A small segmentation model, trained from scratch: widths [96, 96, 192].
Rows from block 4 of a small segmentation model, named by matrix and row number. Rows with one number belong to one channel. Each number is 128 + 24 x the weight over its row's rms, rounded and kept within 0 to 255. All counts start at 0. Numbers have three digits each.
After each channel's rows are labels from the 100 images, of 14976, where the channel reaches its highest value: "patch colour" is the nearest of a few named colours to the mean colour under the peak. Only what is clearly more common there than usual is listed. The data: simulated fluorescence microscopy of cells.
# convs0: first 3x3 conv (model.enc.1.1.convs.0.weight, 96x96x3x3, standardized in use, each kernel summed), inputs 0-95
# convs1: second 3x3 conv (model.enc.1.1.convs.1.weight, 96x96x3x3, standardized in use, transposed, each kernel summed), outputs 0-95

convs0.22:129163151143187149140144119115091100125128134127158148096112118121119098106146104174141131150127107114138136117120141129106125088133126097150049136120120128112117113175169087150097169141133172100123127087150108135174136113075112172146136158127115134137124144116105158121107106152112134128
convs1.22:154122140119103150168140132154154093091138120131137122140102120155136140142132080088115149147169145119106185119155142117143108082182134150153139097095134139157136120110135146159159155133138194144105131131144124109149124114105120097128118107134133112156102137144125158152117098056162112132
patch colour: brown; green

convs0.63:130092112129148164146131172094141163156113141138133104137139130122113109105128149099130109177097134114162121132081153152113143123093166118121165115146117127128099114123103151085106196118131139140133163151137090123143152124112149114165143140132128127095092126123056139093100159132121149094
convs1.63:158126112133093130109130125155132108132111113172087098166129085142080124156141120102089123126139150106161165166170155117110158144090140108154117116121108142128113141113114155077134112141118158063150090125141137165084133125116137108103152111114143077118099104138139122149118154119118099135
patch colour: brown

convs0.32:124120125129100132121134118129158136171103111203133150114126130113103098130117115135096163108138135127137184125126100080129118213109126112122147108128103121123116118135161162115112103104131109140113129141119142086105115163100157126105146141126110153136073133159159141129191147133111146106
convs1.32:129132139124178097112134125086136180067089103135140125182154124108091103121136109137124135131140147156124119148129132115152126106099112076142147144146101114102131178150143109128162124113103125100129152116130103107124128137129145099153080126127119131112119125065133072110130139180136126089
patch colour: brown

convs0.83:138102126125134123099146113087104137085113146134148120120145144131117107158148118117180109100148115091145124110162113105164160130155135098133149097098096092070130137106138113156134158163130148168138110127133173138138110139132142143125101109080170142081156100110104149136133173131101174135
convs1.83:105119115167114142149127190150120121146111158145103142143157123136080149071138113150085131131134188143148115136130113115138128112117124122120154170159135117115150146162162106146139114070160141140104137129133125154132099139113094102123112141125123174147145091132102097118164089109159119081
patch colour: blue

convs0.66:132110121122122157140127138101110127141104119138112132137164130083109118127163140125151174179150166150141139134130101141084128060145104110169121167160117156100161143144125136152117143106103154138127154150118103160127144106081106128143100108127146160138149086090090128141103101095122114081
convs1.66:136144176110084095151111109101145107138139125132121089083086119114135151159165153136127149163119116138123153128129096118156147140129159147126162188152131142108121079084153137113117149150149149163153142154108150173113106096127122105132126147134148151142156126138169138106101106142187127116
patch colour: brown

convs0.39:148090152131167128111119153147138121129129146144124087138159130083157152108143143064113119148124165128148114155103126143116129143147141106117128129130156152132159111153086130124155130064122119147120117166122127128163126163115093089150116136167115152055165120121114093130084121145129107095
convs1.39:120117109147080146128113134094147120133127114143118084113119129137151101138145146135131166158113158144151143165133111129074129095125085117144149127144157115109108139120146176111139143112134136111147131116081130150098111156080161104157186103136147120080151181124121152115092179140153143109
patch colour: purple

convs0.87:102105128105073139117145151094123127072138087105126129088166099131137106174138165144154188127100151114108156149148098114136153177128116087137118141165136110113141129116136149121114130133131158101163106136142147138102087177141133159086092110130158150152139143118119127104135133125119126107
convs1.87:089142151108164059120126081089139160141168127129188156127078142147125126164132116134113127134120107093101121126118106156128167170124143145110139149162134140125143129091104155148143098159108082146150140145098143116115117106110115136149087156101145156118119125102114158099099110139117139133
patch colour: green

convs0.62:101121155112115148152119117112109136089131125122128162143137107160133111095114115154103166057141118131108153161127145115153137128142134126150115059113091136151143155126125114118125102089131145111106152153121169146129147161091109170107139121159159106147096125172120096086127099140179133152
convs1.62:115122216142097137092169097148135138169141116137126156125079133127139118144138134175149115141128103109140112122105141145107120106118105142105096121108096166118133147102136120142132138177102142159088144117119133117164104112166108088120110131115149160134125093103130148102091133160086154105
patch colour: brown

convs0.67:084065108113159123128133146130124125135165137128072128164153145107113182093073130104124101099103124149099091159115155111120158113123146106133124153135132181126134125142116128143138153102118127105105169154157127153128112098120126135167117135175149145133147118123093114163084121133122163142
convs1.67:098162116129102121121130138101113113171110152142154099101106147093157132147085133102130156147113082161139078137122131137112098090105142111138143133120138145125099152095108122148116095129085131086081151126103113123137081128076141128155162134115179109118167146136101142148090140126158143135
patch colour: brown

convs0.61:136119116078117110122138118143151137157126109143144129178138092095119147152132123100079119154114134192119148120124115101098158139121165142183093089121129142138127167170084137097129135154116134086136107155100096100157116148090136109167146088162123130129143145115135090119145121147124142115
convs1.61:113132109153124134107141127121102113132112160166121123115142129099103132086105132167139083098115135159120119151146140113120148158096152159155181160117138130145123151140132157121083134139101125151106120145156121175132133172151096153152168155144139128118167084138093137076176119172126137161
patch colour: green; brown

convs0.47:176152095088153129157139119153117143142198160155126137128086128102113123121134113150103121128122114157100168137117168169147137123125137128151103082115103139130097153153140092097101161144089133105138134149115124154132110094094086121142156096149115139151144141114157095103115099148120089113
convs1.47:163136127118166136132105147106157140133142093124093108170151117087143126141138121119131089124129114163140136091158168133113103132089107122142143110115110159076132105127123157116155126111131116139130157099122138109102143110154154172101102180103112115111080107119133127076137168162080127088
patch colour: brown

convs0.68:094151126107149122198143133105147114117126147141136170081087102175091143139082124155157168118137105135132150126092116149111161175110080123137140136123106081125161092113170130130125117138107150142119134144104123121116155104144114163138125143115134091143103111096138145116091140139110139163
convs1.68:162119121123094106115160118103149120135113147077101128132151091126121108127105139088137133111115139103100126116167108161083106120066124153115127123108052132159097115139126123096092112127141137142114117156138147091085111121143130147073174143127162101134116102135143135122168132150128146156
patch colour: brown; green

convs0.49:149143138101121094148124124139168119136117179190151096093145123115140150147137125109099150102094122108125116148099158108142144129166159111163111099110118163135140139117102101116102106087129120136159126144152099117136162140117103113120066110122164159114101177165135092092137122167128132125
convs1.49:153111164160142096145154170125116115127147148114107111109145158109160072138104138152154113126085123118091093141085127148116154132125114115121162138147129077125089100132116118136089119143093108160119146116167151142128156172134097114115140131108129096102115120167127155100123144150091179157
patch colour: green; brown

convs0.50:076131127164116114054116151126142147132119101103101114174131107166122138129122135133145088098136117127149122123118156147117157195121121123111182120105117109113114194119121108129159124097134126164114087139152142154109130133138104123131090149175117140126132118121122169110091092136126143149
convs1.50:103075112179125100125158160132101100140149120143117142122141114130131162147102104098143114118108139155165090167113134129148146140123106125138151070133144147162114095127118155126100121128080088108105130123121111106191121141114111163151148089136125115078170138167094134117128118126139157108
patch colour: purple

convs0.10:131132136141136085124156152094116112101194127101114143156116113062149154139117116103076147132125125096136129155100141129139185119117125152141093094152149154166129185128122101131111190128137151091106131136133140126135121106161142130162118116115102140115109089119112130142106156118107155114
convs1.10:146099123116097194106114161100134072153118110109159118098110091121123133103114130087114130130142131083153134158153145125139124133126100134113132061102112121113131086094114130117128125129179115098148078148129129117113117105143112167105147114129157105130096131130178140147101131101108102161
patch colour: purple

convs0.89:141096138118103155176157144142128119081129156147132135161139132129129141109153118129171104157095142103117152157099130103116138081121123157143136132149105117099087123161117148108117099175106109137127169170171070131105103129097130120133137113164120141110141133106088121108111111132195107125
convs1.89:144139117121122086194082102100102145156102158104135092080117143138115118149158126132169124168093127130121106103120102127118109132153154148115131136129093103158118138140122112134140155133155090182118194154142146158091129097128106155101158146156122146123128147157125123094113137138144135147
patch colour: blue

convs0.77:143143133132174138157130123092116101108093111138132134126093152148117090122150148120183116105122122104126127155140167070141132111139165129128084127172129153130106062133134081147129082167144126116121135180102136081133121104143130143090121117155155135140122135122125150122144160149146085114
convs1.77:147123186129144150151132160119121149139140126100135125114106167133168117132134133091144156135099111107099133121140097130129110102193092133112123148095140110110121117104132138187161096090151144132123141110129145133150108104111140109088116074149112149122132188140111147133140135058136145158
patch colour: purple

convs0.84:081110132145126104117153141107131116148082146112087105103153112131140093146061117127137164133142126126121095122106156088122160161132104125130147135137121074134147161099112120134105141119117143167137125189135124157122099128141157116178154153128129115133108093097150153101151124166117176153
convs1.84:120126143119122134105163106123110127155128138075155172081113148125131131090086120086155133114120083124119076135117115167131135153079154125140122125108130116191114129111104107136113122163088106127127155126140097091143126093128133154145146159145142111133150129156090172163124088106108140149
patch colour: brown; green

convs0.82:111122124146112142085131140167176116160109132153136092122156150167119120143143123139188114108116130111141103126105094111132125146109143084174114149156113135109152143129163105062142132122114145127128102172131098171125087154125155117119110114126142149112086117119101162078175116129115139117
convs1.82:123122145104139106111154103086100151136122147095148152146133160119139127109111128096159130118134093105061121121094140134175111106137152129114134137156134125143132145129083125166107114163106148154104156130115100097132146090121080145136088133146083178137164149138134149171132073123132133100
patch colour: green; brown

convs0.13:140120076119147094135127143093125098103147093136144119146144201152130117121178120122139120085140121089133119104089120141132129161118126176126139103140109159136119143112125168163108167137139151109100156098123148110157140154116149115150128126056120108081125114150130155121164127137110114102
convs1.13:148167138149148152116096151165156141133113091153137110161090133116134102122149156102101118121123182091149140147118129112151140136169099096131107107132108122088131099106154126124146141097200114141146075131139137138143125116129105115130095098093130128076095139112165112156135151142139163154
patch colour: brown